Rows from block 3, named by matrix and row number. Rows with one number belong to one channel. Each number is 50 + 12 x the weight over its row's rms, rounded and kept within 0 to 99. All counts start at 0. After the name is the row's rms in percent of the matrix's.
# convs0: first 3x3 conv (model.mid.0.convs.0.weight, 144x144x3x3, standardized in use), inputs 48-63, a 3x3 kernel for each
# convs1: second 3x3 conv (model.mid.0.convs.1.weight, 144x144x3x3, standardized in use, transposed), outputs 48-63, a 3x3 kernel for each
convs0.72 092:67 57 44 60 53 40 61 67 47 57 43 59 42 49 44 37 44 39 60 64 41 83 65 43 52 55 38 53 45 44 59 45 52 51 42 38 51 58 61 57 63 51 36 52 56 53 51 30 55 58 46 50 50 55 61 49 45 51 58 56 54 49 39 35 52 66 61 56 52 60 60 15 63 50 49 43 47 49 53 68 43 51 46 50 59 47 44 54 54 50 45 55 56 57 73 57 51 69 71 64 63 60 37 51 42 23 16 32 38 37 55 50 46 54 51 54 56 51 45 65 38 48 63 51 57 65 57 46 47 36 45 47 40 47 43 57 54 44 55 51 55 64 50 56
convs1.72 078:63 52 50 47 30 48 33 49 66 47 45 30 68 68 43 70 49 49 64 53 65 40 49 43 56 39 44 43 44 36 41 42 52 37 46 60 53 35 49 38 38 43 40 40 46 30 47 42 59 63 61 54 54 55 55 54 47 45 36 35 53 25 47 58 43 56 59 65 81 67 96 73 54 61 41 66 62 59 49 56 76 80 78 65 54 57 87 52 51 73 34 35 56 36 35 42 36 27 23 59 53 58 66 60 84 68 78 87 42 46 57 37 65 67 43 78 63 41 44 50 49 60 70 30 48 56 56 60 63 57 44 56 51 46 42 58 47 29 46 31 42 51 31 44
convs0.73 107:42 48 54 53 51 55 57 51 54 46 53 55 53 64 67 61 32 45 35 58 44 38 65 31 41 35 49 46 39 38 45 50 58 76 49 53 49 43 40 64 76 52 50 59 53 46 47 37 43 38 38 64 48 51 52 65 54 35 41 26 21 32 46 43 60 49 47 23 55 39 60 70 53 62 73 54 62 41 62 45 68 53 57 58 59 52 64 50 56 57 57 53 55 69 54 59 60 54 35 38 56 36 54 60 38 56 81 49 48 48 61 52 68 47 36 40 31 41 42 28 45 44 50 42 38 51 46 41 52 34 37 54 50 63 49 60 52 50 52 49 40 42 46 55
convs1.73 143:36 57 64 39 53 31 65 55 49 59 22 51 47 44 48 44 46 57 66 55 56 47 50 47 57 58 51 55 64 59 69 59 43 52 35 53 41 55 45 63 65 59 45 52 57 63 62 48 65 59 59 38 49 45 59 43 54 47 23 52 37 55 58 48 34 47 43 48 53 45 49 52 55 49 42 48 43 36 49 51 44 47 63 61 55 45 52 50 36 40 43 39 41 50 58 43 63 65 50 48 48 49 50 58 46 54 51 45 34 32 47 72 45 38 48 62 70 46 45 46 50 53 55 50 54 56 49 23 37 43 52 41 35 60 46 51 51 58 53 28 49 37 40 53
convs0.74 097:46 61 46 49 58 46 41 51 54 55 74 64 54 37 56 48 44 53 52 79 21 16 20 41 75 64 64 54 47 64 85 60 46 45 17 31 69 51 67 37 20 17 70 53 38 59 69 44 53 73 56 43 56 58 57 41 55 39 00 32 64 68 39 42 45 66 50 45 47 40 44 42 42 39 56 47 41 40 59 47 47 53 49 54 49 47 44 46 48 46 55 52 31 60 68 48 41 45 59 58 53 45 43 47 46 62 71 53 50 58 44 67 61 50 39 46 54 43 46 34 36 51 46 54 70 56 47 38 46 54 64 71 45 38 53 50 52 46 37 49 47 49 43 58
convs1.74 083:42 50 60 58 50 35 43 52 23 34 53 44 46 35 57 68 46 62 55 58 52 59 66 45 50 32 48 61 33 40 66 23 50 39 30 52 59 47 40 40 66 48 51 80 48 37 55 45 51 47 40 43 42 53 66 77 58 64 64 72 64 51 50 57 50 52 45 45 45 33 43 59 57 53 55 43 40 54 28 45 77 54 61 34 51 50 53 73 48 43 60 55 66 46 42 40 69 73 66 28 52 54 25 26 28 40 74 51 63 51 46 53 35 38 47 52 33 45 37 42 36 52 73 54 35 50 32 54 57 56 92 47 48 44 33 57 51 40 41 29 48 42 55 55
convs0.75 095:61 37 42 35 55 56 45 40 49 48 35 58 29 19 45 47 45 40 66 44 26 43 70 32 33 58 45 57 59 52 25 58 39 40 46 80 37 50 38 43 36 32 32 55 67 53 36 29 42 52 41 37 40 60 37 45 72 53 52 59 40 62 42 28 66 37 44 51 35 42 42 36 45 31 43 46 31 43 47 54 47 49 48 42 45 41 50 46 47 57 73 57 79 50 89 98 53 95 96 69 57 62 50 48 58 65 54 42 41 50 44 50 79 69 47 75 44 53 46 59 63 42 44 60 61 46 62 62 52 59 56 54 45 47 63 55 52 54 50 74 62 34 66 49
convs1.75 084:71 68 38 66 50 55 55 36 60 47 56 52 49 64 50 49 61 22 58 65 52 41 58 60 59 76 59 41 38 39 62 55 62 61 53 65 34 33 42 29 36 50 28 60 40 63 61 62 61 65 53 69 54 50 61 65 50 67 65 51 68 43 63 37 34 55 60 68 71 55 83 49 65 42 53 67 61 64 57 58 65 91 94 53 75 89 57 38 57 56 59 58 73 45 51 59 58 50 52 36 51 64 51 52 47 48 34 47 58 76 46 58 77 61 42 39 54 61 56 47 65 66 62 58 48 44 60 37 52 38 30 43 50 39 55 58 44 37 41 54 32 46 61 42
convs0.76 105:53 44 62 49 57 61 44 46 59 66 51 61 65 48 52 44 38 66 40 52 36 41 10 56 71 77 00 60 54 60 62 46 54 41 00 40 54 54 46 44 35 26 90 86 64 54 43 47 57 51 55 50 40 39 52 53 42 67 64 27 10 63 54 49 52 55 50 61 63 67 57 45 51 59 44 34 31 47 69 60 59 49 51 49 52 53 52 47 44 52 41 44 47 54 51 56 64 50 48 44 51 48 32 55 63 51 48 52 44 58 50 43 47 58 54 52 51 54 40 51 57 46 37 54 50 40 53 57 51 57 46 54 50 55 52 45 53 48 35 40 58 32 42 55
convs1.76 112:42 38 33 70 52 39 48 46 36 41 39 53 37 49 53 49 40 49 56 58 34 31 68 35 45 56 44 36 38 43 48 50 36 50 48 51 27 49 31 44 44 64 48 32 65 58 42 29 53 44 47 63 63 51 47 46 32 53 45 42 50 57 35 57 44 42 52 49 44 48 48 43 50 37 50 44 62 48 44 44 58 54 37 53 59 63 42 42 50 48 46 44 49 46 49 44 50 50 56 38 35 50 63 34 30 45 29 33 25 30 52 47 48 56 42 58 49 64 47 77 63 45 66 46 55 51 62 65 45 55 50 51 42 58 42 52 77 64 54 45 38 23 50 58
convs0.77 097:50 38 63 66 42 68 64 43 47 27 26 49 59 31 61 54 57 40 43 48 58 45 63 54 88 71 41 28 68 60 71 43 88 53 57 32 58 69 66 83 36 05 58 70 47 51 35 41 59 46 49 43 39 56 38 60 26 47 27 20 64 34 30 56 67 56 56 65 56 40 59 56 27 46 65 48 63 31 39 61 53 52 54 58 44 52 58 48 48 46 71 69 53 62 62 82 61 60 79 45 34 23 65 66 25 35 48 35 55 46 42 44 57 41 33 39 48 57 45 37 57 41 23 47 59 43 55 52 53 61 55 57 59 59 46 65 58 48 63 49 38 57 50 48
convs1.77 082:33 45 48 45 33 57 50 37 49 71 41 47 39 32 77 41 32 36 55 44 43 45 42 36 43 52 37 46 72 55 36 31 55 37 59 43 41 52 56 61 58 27 58 37 57 46 45 54 52 41 61 49 52 29 40 48 43 60 54 39 70 54 52 74 62 76 67 60 77 55 53 62 33 50 74 47 35 43 40 12 56 50 55 37 47 47 20 48 55 35 70 55 59 58 63 65 59 55 51 63 65 47 71 54 62 38 59 37 58 60 39 50 78 61 52 77 52 56 29 46 57 69 52 24 49 52 39 57 54 50 55 41 31 46 49 26 54 52 51 49 39 54 64 35
convs0.78 094:47 51 52 56 68 50 70 60 48 40 41 59 44 50 55 55 45 34 57 45 43 47 28 22 45 49 37 57 48 56 55 61 47 48 32 19 46 41 67 31 51 67 51 47 50 44 60 48 59 40 40 60 46 42 42 43 67 48 25 29 48 39 44 52 55 33 49 95 69 55 88 64 47 34 63 47 37 42 56 51 56 50 52 47 51 52 43 48 56 53 34 37 48 27 20 46 47 50 64 20 37 55 38 67 80 32 57 49 48 33 57 44 22 59 61 33 64 57 41 56 48 34 41 49 38 30 53 59 45 72 78 54 58 69 54 70 55 46 63 59 44 61 53 52
convs1.78 104:67 47 32 64 42 48 57 53 52 45 62 54 37 59 52 62 45 49 45 41 42 54 50 49 45 49 51 50 46 45 63 57 52 44 41 48 56 50 62 49 46 48 35 54 63 49 43 43 51 31 49 55 56 29 42 32 32 71 56 47 50 34 46 47 36 49 39 44 59 64 78 72 43 41 48 41 43 43 56 54 57 61 49 49 70 53 52 64 50 42 14 22 19 41 54 34 18 39 39 10 37 66 30 53 63 55 54 59 41 39 61 39 48 68 60 55 58 43 45 49 38 60 55 44 50 57 48 57 45 69 56 41 59 49 33 46 37 41 51 51 43 46 49 45
convs0.79 102:44 39 52 40 45 62 52 50 55 57 30 53 51 50 48 48 46 66 41 35 42 49 46 51 47 40 46 58 40 61 34 53 48 45 59 71 45 37 46 49 67 49 35 47 58 46 48 41 43 58 53 43 51 64 30 38 48 12 52 60 39 67 81 52 41 63 44 39 76 56 53 54 38 45 32 21 37 89 40 28 45 55 46 53 49 48 47 44 48 66 57 60 73 66 51 24 67 72 61 61 51 41 35 33 62 29 33 66 41 42 49 52 71 56 53 32 66 45 41 40 53 45 66 46 47 79 50 49 42 36 64 56 39 60 42 57 47 44 46 49 57 50 58 47
convs1.79 084:61 44 45 62 48 45 58 60 67 45 35 52 57 56 61 67 40 38 44 63 46 44 75 40 51 64 45 74 48 45 51 79 39 43 58 36 56 57 50 44 48 44 53 43 38 52 56 49 53 60 42 60 66 45 46 64 59 39 47 57 59 48 66 50 53 49 40 58 61 42 56 62 41 44 39 58 68 49 36 51 49 65 57 39 32 43 32 50 46 50 13 27 25 14 38 61 26 43 49 51 55 50 68 75 67 55 53 66 54 52 60 60 66 59 47 57 57 60 40 43 64 54 41 62 32 44 46 42 50 49 54 50 41 48 49 55 47 53 37 46 53 41 50 44
convs0.80 103:48 39 56 42 46 69 48 45 51 55 52 51 44 58 66 41 42 51 48 57 75 39 68 54 50 52 63 56 67 58 47 77 63 53 26 49 43 56 42 35 65 61 44 41 32 41 45 57 39 29 57 49 54 49 68 65 58 51 43 68 61 51 63 44 36 56 44 42 42 42 43 49 51 50 45 50 39 50 61 35 30 57 48 61 56 36 39 57 47 43 44 30 39 64 47 51 65 46 31 66 57 44 61 50 20 61 54 54 60 63 47 60 85 50 56 68 53 53 44 47 57 62 64 61 52 60 41 32 31 41 47 66 47 53 57 47 39 62 54 35 64 55 44 43
convs1.80 091:33 44 53 47 32 40 36 26 45 34 50 71 61 61 51 45 65 43 47 39 52 48 42 56 43 49 57 36 38 45 48 40 45 52 45 47 62 38 54 44 54 55 65 52 59 51 49 43 39 55 45 54 51 49 36 35 45 76 57 39 50 61 42 51 39 48 13 37 61 39 46 50 65 65 62 41 39 62 29 45 58 39 25 23 74 47 27 72 37 11 63 44 40 99 78 36 99 86 34 44 70 48 75 99 54 44 56 64 61 57 41 35 37 28 47 43 51 43 34 43 60 75 38 50 54 37 46 46 46 62 59 53 56 50 38 69 54 44 40 60 52 55 53 54
convs0.81 097:46 54 44 47 56 55 51 66 46 58 47 45 50 65 41 45 56 39 37 61 53 45 45 52 50 55 52 72 44 47 48 48 54 46 51 43 50 40 39 46 60 40 39 42 68 51 64 62 54 88 71 54 60 43 67 42 57 53 40 59 54 41 63 42 53 31 46 28 09 21 35 28 42 38 57 44 32 53 43 51 43 55 60 61 46 45 59 50 43 55 43 80 60 83 99 75 40 50 40 44 44 57 53 43 50 51 35 56 57 59 47 73 45 53 43 35 43 54 57 47 52 48 47 58 41 49 47 34 49 39 51 76 54 45 60 53 60 43 44 51 50 44 50 56
convs1.81 083:39 51 54 56 67 65 44 53 50 44 52 61 36 53 44 48 53 59 38 49 43 50 72 75 49 48 40 57 57 69 59 60 67 44 41 56 54 40 49 46 39 43 55 47 55 45 44 57 53 49 71 30 41 56 52 40 37 48 71 51 57 47 39 56 46 42 69 28 31 72 64 51 63 71 60 63 31 45 58 43 46 54 54 58 44 73 57 34 68 49 50 56 76 49 59 71 42 77 81 42 38 55 48 32 73 47 36 50 55 51 44 51 36 44 50 35 42 42 57 40 46 40 64 46 53 63 50 65 59 56 69 59 34 58 77 57 62 50 45 49 35 49 59 54
convs0.82 099:59 55 53 60 45 35 62 32 65 36 67 68 50 54 81 54 55 50 69 46 49 70 36 26 33 20 64 62 27 47 56 31 47 52 69 30 50 52 43 56 40 43 44 78 45 44 50 46 52 51 44 65 55 50 60 45 66 47 71 43 68 42 68 39 50 44 33 69 74 62 76 81 37 35 66 58 44 61 33 61 55 57 50 60 55 51 57 46 48 53 68 64 78 66 56 39 52 49 60 68 46 45 64 53 53 53 60 43 56 54 44 54 48 55 58 39 51 61 68 70 55 38 71 47 50 48 72 65 43 71 55 53 37 48 46 51 52 49 61 44 43 56 33 54
convs1.82 076:37 59 31 31 53 52 36 62 50 39 66 61 61 52 55 58 35 38 40 50 41 45 61 42 54 38 64 53 66 60 31 44 57 50 45 55 34 45 50 42 24 29 35 48 46 57 60 33 37 30 48 52 45 46 28 26 52 26 44 52 50 61 35 31 45 48 39 31 47 64 56 64 49 48 35 54 42 41 55 46 54 59 61 28 48 57 65 36 47 44 74 63 65 60 50 45 54 51 32 52 56 47 62 65 67 68 53 52 54 34 25 51 51 52 69 68 58 40 49 48 28 50 40 53 49 64 54 46 59 39 49 61 54 48 35 53 50 41 57 43 44 62 68 44
convs0.83 104:50 56 49 47 51 45 55 52 59 49 40 54 28 44 38 66 69 68 32 57 46 39 67 89 21 00 39 67 40 55 53 42 53 31 19 41 49 39 45 38 00 17 73 56 64 53 55 56 47 54 41 68 63 51 42 55 53 46 31 58 40 64 48 68 63 55 66 40 47 45 57 46 50 47 47 31 28 27 81 60 49 49 55 55 54 52 51 53 56 55 54 56 58 45 59 58 61 55 50 63 55 61 51 37 50 47 49 45 48 53 52 51 58 62 41 40 58 53 49 59 29 14 60 43 47 50 67 50 65 50 66 50 52 56 46 58 61 50 59 65 34 52 27 39
convs1.83 106:50 49 42 63 62 33 56 53 41 37 49 45 30 32 52 55 34 54 76 57 43 39 59 50 53 57 61 26 41 51 65 23 31 40 55 26 41 61 58 57 77 62 52 39 48 34 40 62 54 39 38 46 52 64 32 43 47 50 41 60 32 41 42 55 53 48 59 44 46 47 49 53 42 24 34 26 59 64 43 56 16 48 47 65 57 54 35 46 50 47 53 45 46 51 57 55 64 52 59 48 43 45 41 61 59 59 51 58 35 24 33 44 39 28 53 40 44 74 72 58 64 92 73 36 46 46 60 39 67 35 40 35 64 62 55 54 52 58 47 74 39 31 25 44
convs0.84 101:59 53 50 40 38 53 42 54 61 36 46 51 47 24 69 51 52 52 41 75 77 52 29 20 52 57 40 46 78 59 53 60 34 42 49 30 54 59 14 02 00 86 45 45 31 57 54 66 46 61 50 51 49 58 47 49 33 59 60 65 40 42 43 51 40 52 48 60 42 58 46 60 54 64 38 39 37 49 47 52 50 56 47 46 58 51 53 55 55 63 64 51 49 42 50 53 58 64 44 51 53 40 54 52 45 43 50 47 50 58 49 52 51 66 54 44 52 51 50 34 68 36 48 52 55 41 52 47 57 42 52 57 65 61 55 59 52 47 51 45 38 49 42 63
convs1.84 130:43 65 61 40 55 64 39 58 41 53 53 60 49 51 42 61 65 38 64 56 48 11 33 43 39 74 46 32 45 46 80 62 63 35 58 44 57 49 48 75 69 68 45 45 69 44 51 41 71 42 45 71 38 25 46 59 43 46 56 33 13 47 46 54 49 44 28 58 63 56 54 36 54 48 50 74 56 54 38 37 28 40 40 55 41 63 45 53 60 56 49 53 45 46 54 60 51 57 50 59 58 62 57 62 52 33 45 56 67 52 60 34 60 49 54 38 46 64 53 64 89 60 57 79 54 43 49 66 62 45 31 54 61 63 66 50 48 59 44 38 74 52 77 27
convs0.85 107:45 63 54 49 63 47 46 45 54 49 68 48 31 59 40 44 45 55 40 32 56 30 53 96 54 18 46 53 69 72 40 86 37 39 69 44 49 68 38 00 58 85 48 49 48 47 57 52 49 68 47 48 50 42 57 51 62 58 19 60 39 28 51 54 56 47 58 40 54 61 61 48 43 47 62 31 31 51 56 40 35 54 55 54 53 54 50 57 56 53 50 52 54 46 59 58 52 54 61 53 46 54 58 50 49 51 36 46 41 45 42 48 57 63 43 50 43 44 35 48 45 51 62 59 40 52 55 55 50 53 47 32 45 71 44 52 55 60 51 48 77 40 41 69
convs1.85 113:49 53 62 36 51 77 40 61 67 30 68 69 39 48 69 60 39 40 52 57 63 53 53 40 40 43 48 45 40 58 62 41 54 49 42 48 70 47 51 06 44 52 43 52 54 55 65 47 46 69 45 40 45 65 46 58 62 43 36 66 42 71 55 53 50 50 34 37 44 38 50 64 46 72 57 63 67 38 43 55 36 45 42 53 28 47 44 60 39 19 51 40 43 46 56 49 49 57 71 44 77 60 49 62 68 54 64 85 61 56 53 33 50 50 54 53 68 58 44 41 26 54 53 40 59 29 53 58 59 61 71 52 45 62 45 54 69 61 10 46 53 22 53 70
convs0.86 104:59 56 47 47 58 34 49 66 56 52 67 44 47 59 64 44 43 59 60 54 53 53 46 37 57 63 49 54 56 46 61 36 32 44 57 39 63 49 45 40 12 54 47 47 62 64 65 61 53 46 63 65 61 60 43 24 49 58 57 40 46 39 48 36 36 27 45 66 43 40 43 56 54 30 58 40 46 45 39 60 65 45 47 48 42 34 47 47 35 40 69 78 67 41 58 57 34 06 19 42 53 46 47 56 54 52 55 64 36 48 35 52 37 41 56 62 52 52 49 55 62 55 52 56 50 45 47 44 45 50 52 58 51 61 60 39 44 42 57 58 36 51 50 38
convs1.86 088:57 65 56 61 52 51 45 52 47 41 52 67 45 34 49 51 50 37 60 50 43 49 50 43 59 48 48 62 48 21 59 66 52 51 61 60 47 63 53 45 29 44 54 44 42 48 69 47 54 52 48 50 54 44 59 63 80 61 67 65 61 62 57 62 52 45 78 54 51 59 64 60 59 70 67 66 72 46 52 40 32 64 60 61 59 56 54 60 51 54 31 25 11 65 77 49 65 81 51 80 70 50 65 57 64 77 69 70 51 46 42 44 31 51 46 52 48 41 36 39 43 52 46 54 50 62 68 51 46 59 47 41 50 50 53 49 67 56 48 38 64 77 47 64
convs0.87 102:48 53 57 54 59 47 43 42 44 63 65 35 71 48 42 38 54 45 25 22 41 54 51 46 42 40 26 37 36 44 23 48 40 27 44 41 50 63 43 45 46 51 62 40 49 47 50 57 49 47 50 47 49 50 56 49 65 54 49 49 33 54 49 54 66 28 44 52 50 64 04 52 63 48 64 55 66 53 27 24 70 56 56 58 52 54 58 56 49 55 31 35 47 37 61 60 50 44 41 62 47 44 50 59 40 51 59 65 56 51 53 57 34 62 46 39 41 40 34 34 49 73 43 56 35 52 56 57 58 55 63 42 57 67 61 46 38 42 34 46 47 45 60 33
convs1.87 071:40 34 21 37 45 31 43 36 41 52 52 61 66 41 56 55 44 48 42 68 33 41 87 51 51 57 46 71 48 36 52 45 50 44 42 46 33 45 59 31 39 41 42 60 44 55 61 44 38 60 44 40 65 57 14 29 42 54 58 49 50 46 46 49 49 56 43 44 57 57 49 66 60 32 67 35 51 49 67 49 53 34 37 59 61 44 29 54 46 46 56 62 60 54 63 73 19 39 45 50 49 40 55 40 59 61 41 69 31 42 50 53 58 78 50 61 45 52 50 38 38 43 62 45 38 63 44 53 47 53 57 57 53 32 51 47 55 72 61 61 59 61 44 34
convs0.88 103:55 53 54 46 51 36 44 64 65 56 47 41 37 99 30 44 37 46 61 30 54 63 17 52 54 50 73 37 45 22 83 36 46 30 94 26 74 41 64 03 99 06 49 58 67 55 49 61 61 50 48 49 59 52 40 66 36 54 06 61 52 49 40 45 69 62 62 38 61 43 49 49 50 36 64 50 50 32 45 45 50 45 55 61 49 55 47 48 47 47 68 59 57 49 52 51 69 53 67 52 58 58 39 66 46 51 30 56 45 64 47 68 42 43 52 60 39 79 43 73 32 52 42 66 49 50 41 50 54 38 40 59 63 54 67 48 36 57 50 50 38 48 43 58
convs1.88 092:51 45 41 38 28 72 48 54 66 75 59 53 52 56 56 53 61 47 60 52 57 43 45 69 61 40 79 54 74 39 66 35 50 53 54 37 65 54 46 70 46 54 48 68 51 45 27 50 59 50 72 47 51 68 59 36 58 58 54 38 41 52 51 32 49 35 29 55 45 43 42 60 61 42 70 54 49 40 54 67 57 65 47 44 43 60 58 56 38 43 56 61 52 24 42 45 58 48 47 44 53 48 52 66 48 46 57 47 71 56 52 52 33 50 50 41 40 32 35 44 54 27 33 43 27 52 44 66 35 30 86 81 56 43 57 72 33 54 57 37 36 41 46 52
convs0.89 097:42 49 53 50 51 57 57 52 58 55 52 46 45 32 27 62 35 47 53 67 58 46 40 46 73 42 48 55 58 52 43 56 73 49 45 62 60 55 54 65 50 50 55 45 67 36 49 46 54 43 34 54 42 32 70 55 66 36 02 31 68 41 53 26 67 61 52 92 98 31 78 72 37 26 41 62 19 42 55 59 61 46 50 49 46 45 43 49 47 44 77 51 30 47 35 25 59 39 21 45 59 44 78 85 80 46 76 47 45 46 33 44 63 79 60 64 52 38 55 47 50 51 49 60 55 51 35 50 48 61 47 44 42 34 39 41 55 50 37 52 52 43 51 58
convs1.89 070:42 44 36 51 56 48 59 60 72 47 56 34 70 65 32 56 44 35 46 56 56 72 62 57 54 49 59 45 34 42 36 44 39 44 54 52 49 37 38 39 43 35 46 41 45 59 53 59 71 52 57 59 48 37 39 46 58 38 52 60 58 66 54 52 55 54 63 85 75 51 67 67 34 39 46 77 82 70 64 44 51 66 60 54 72 75 56 78 63 83 54 47 45 55 39 34 56 43 45 25 27 38 15 24 40 24 39 56 51 65 66 36 34 54 68 49 65 31 36 62 48 55 53 62 64 71 70 59 40 55 56 40 37 65 49 51 65 56 30 54 46 40 45 33
convs0.90 101:54 55 56 43 50 54 38 43 38 61 60 61 53 59 50 44 44 30 57 24 41 56 39 52 44 43 88 49 53 76 35 37 28 54 38 24 41 50 69 56 23 33 41 66 29 58 70 55 57 53 51 65 54 43 76 35 52 58 53 31 30 28 25 38 57 49 29 47 40 30 30 49 60 59 54 25 36 42 44 30 29 50 52 48 45 40 45 55 44 47 41 16 30 35 28 29 81 70 34 60 78 49 42 29 22 45 46 59 30 50 43 51 63 42 52 62 43 61 48 59 54 53 39 47 37 42 54 45 50 61 52 65 45 37 50 52 52 48 34 49 58 51 50 52
convs1.90 071:43 43 65 59 34 49 48 42 45 54 51 52 70 42 52 55 52 42 68 66 42 81 75 43 43 46 46 34 23 31 43 69 49 59 67 55 41 11 24 38 22 32 41 47 52 54 48 50 62 47 45 55 59 64 50 59 77 56 54 74 44 53 28 64 74 90 45 59 76 28 46 54 44 40 43 32 33 50 38 24 15 61 47 35 77 55 55 76 72 56 50 42 40 73 67 51 50 60 72 58 70 87 57 43 66 51 33 42 47 50 74 57 58 73 50 56 68 46 39 51 32 43 30 25 45 37 33 49 56 46 64 57 37 68 64 35 47 55 42 41 52 50 41 39
convs0.91 099:49 58 50 47 62 52 40 49 47 35 58 39 74 48 49 49 52 40 89 44 61 40 49 65 47 41 69 33 54 48 45 50 71 53 40 43 37 60 81 61 56 48 58 68 17 49 47 48 54 62 65 33 56 47 54 35 45 50 45 54 57 34 47 69 40 44 56 72 47 63 64 53 41 49 29 23 40 40 45 31 46 49 52 44 50 48 49 48 44 48 29 43 63 55 22 74 51 47 67 37 45 35 60 81 57 56 57 65 50 66 35 76 51 65 53 48 53 69 70 53 64 57 52 38 59 48 48 64 60 56 62 60 57 66 59 52 63 55 62 60 68 63 53 77
convs1.91 084:67 57 35 46 49 53 47 48 56 19 50 60 47 45 63 61 48 28 39 69 39 54 57 36 34 39 47 73 39 63 44 47 31 45 59 29 73 51 32 49 30 46 52 35 63 46 49 33 50 44 47 54 57 62 49 39 53 52 40 39 45 70 46 48 41 36 65 52 40 48 43 63 29 50 57 60 58 69 74 48 49 64 66 67 54 62 41 44 60 57 62 65 58 64 62 76 55 50 55 46 28 17 57 43 36 46 40 28 56 57 41 51 58 36 50 48 58 44 34 35 44 55 42 36 43 28 29 36 57 54 48 46 44 36 42 34 30 49 48 25 33 55 40 51
convs0.92 099:50 52 52 58 56 62 63 63 56 56 46 40 49 51 45 34 53 54 49 53 55 30 39 49 47 32 33 55 56 63 51 42 55 50 40 62 39 53 38 57 79 61 33 53 35 53 62 57 55 73 59 52 62 60 55 48 56 34 55 54 36 62 46 37 39 48 37 23 31 38 39 15 69 63 38 41 56 40 54 70 54 49 49 56 46 47 45 56 55 61 44 47 56 14 00 18 46 59 56 43 55 50 39 45 54 67 33 55 60 45 64 59 71 52 63 70 69 68 76 61 59 55 63 48 34 40 36 57 70 60 68 58 66 62 49 65 57 56 56 47 41 54 43 35
convs1.92 066:68 63 51 53 51 32 34 40 27 34 46 51 61 47 71 62 60 61 62 69 56 56 94 67 42 49 45 64 47 59 40 35 37 51 37 45 54 31 30 52 31 49 68 54 51 56 65 46 56 57 60 56 60 61 42 58 52 76 56 61 51 43 55 64 44 43 62 49 65 39 46 68 43 36 57 46 43 41 38 27 28 35 45 52 38 18 40 61 29 53 79 72 62 98 87 89 81 81 84 40 32 30 45 61 41 39 54 38 47 36 56 48 37 57 25 37 43 41 41 28 44 50 43 45 49 51 45 51 55 48 63 61 39 57 60 59 45 49 56 54 49 42 37 41
convs0.93 096:35 45 53 45 61 65 35 61 44 45 67 58 52 42 46 39 39 51 24 22 48 09 38 58 38 57 60 52 56 53 53 46 33 42 53 44 26 07 78 40 43 52 55 33 48 57 47 48 46 59 53 45 46 38 58 53 68 28 10 60 43 37 61 61 59 54 47 27 62 45 38 50 36 33 56 32 34 40 24 26 55 58 52 57 50 37 54 59 45 63 41 44 45 45 43 54 52 51 52 48 51 38 35 39 32 44 33 38 63 56 54 68 64 49 40 62 39 57 47 54 34 38 62 48 51 51 35 48 62 55 44 62 77 50 59 48 41 58 51 56 64 53 67 61
convs1.93 126:58 44 45 59 59 54 72 56 69 41 48 54 33 40 40 49 34 52 31 60 52 50 61 48 44 43 62 48 58 42 40 45 39 52 64 50 44 39 28 53 42 52 40 71 60 34 53 62 49 47 41 66 64 51 49 55 60 48 30 53 70 46 51 63 56 41 64 71 61 29 62 76 29 51 47 25 51 54 36 59 67 66 57 69 39 48 55 54 41 46 62 49 51 63 64 42 41 54 40 68 48 48 59 53 53 63 61 63 49 61 52 63 51 63 45 47 56 53 50 47 36 65 53 43 51 40 45 35 49 29 61 77 28 47 62 36 48 57 50 56 70 46 45 50
convs0.94 098:44 55 47 55 67 53 48 60 50 57 38 38 25 54 37 65 53 64 17 20 23 28 51 55 48 35 39 53 55 47 33 55 42 32 57 80 42 25 45 36 36 39 67 31 48 48 65 50 59 54 37 60 47 35 73 57 56 57 32 49 50 37 67 55 52 48 82 84 65 75 67 42 50 29 46 62 30 44 64 48 57 55 50 51 53 43 45 47 47 45 58 53 67 40 25 46 36 12 34 59 53 49 58 55 54 43 43 42 78 69 50 36 34 36 56 44 46 55 52 34 35 59 48 57 53 49 41 38 53 54 49 61 47 65 55 51 65 44 58 43 55 44 46 49
convs1.94 055:43 46 41 43 62 54 48 48 34 38 35 64 39 22 50 59 54 52 58 70 63 80 65 66 65 57 53 57 54 60 53 63 50 55 55 53 48 55 32 41 49 48 46 51 40 50 66 78 49 48 58 50 54 50 45 40 54 43 40 36 53 50 21 38 29 28 47 41 28 48 55 62 58 31 49 46 20 40 28 21 37 38 25 31 32 41 16 20 31 27 53 62 75 52 54 60 39 45 63 21 28 17 36 51 41 31 43 43 57 66 50 67 67 41 37 51 26 58 41 45 53 44 36 59 52 59 64 53 61 37 38 50 33 47 47 43 44 49 55 69 53 40 42 33
convs0.95 102:35 40 48 57 60 58 58 40 55 37 45 44 49 39 52 42 43 59 51 36 47 60 28 42 64 32 69 56 33 42 66 24 47 56 22 67 62 70 45 63 31 36 44 63 61 47 43 55 49 50 64 49 58 50 57 54 42 62 65 40 43 40 29 45 57 43 58 28 25 46 36 29 58 36 39 45 20 26 53 66 69 47 44 58 42 25 43 50 34 33 46 42 49 17 47 50 46 12 16 52 54 45 65 37 38 41 71 55 54 60 61 68 30 45 66 48 40 56 30 38 49 45 26 41 65 40 60 55 50 53 46 62 47 43 60 50 40 50 42 40 55 46 45 33
convs1.95 105:59 41 43 52 47 48 53 56 68 50 40 45 56 60 50 57 54 37 60 42 48 60 41 57 55 52 22 79 62 45 61 77 63 40 70 47 37 44 50 38 36 37 38 53 51 55 45 48 59 57 68 66 50 47 51 25 49 34 16 38 53 26 49 56 53 35 60 63 31 36 42 45 42 39 35 22 22 32 42 60 35 34 55 44 33 45 50 24 34 50 62 56 63 39 40 63 58 46 70 61 42 27 48 51 42 48 34 45 47 46 31 32 56 48 40 49 50 42 49 44 28 26 51 49 44 52 49 53 53 52 72 44 58 63 48 43 46 42 30 41 49 58 52 39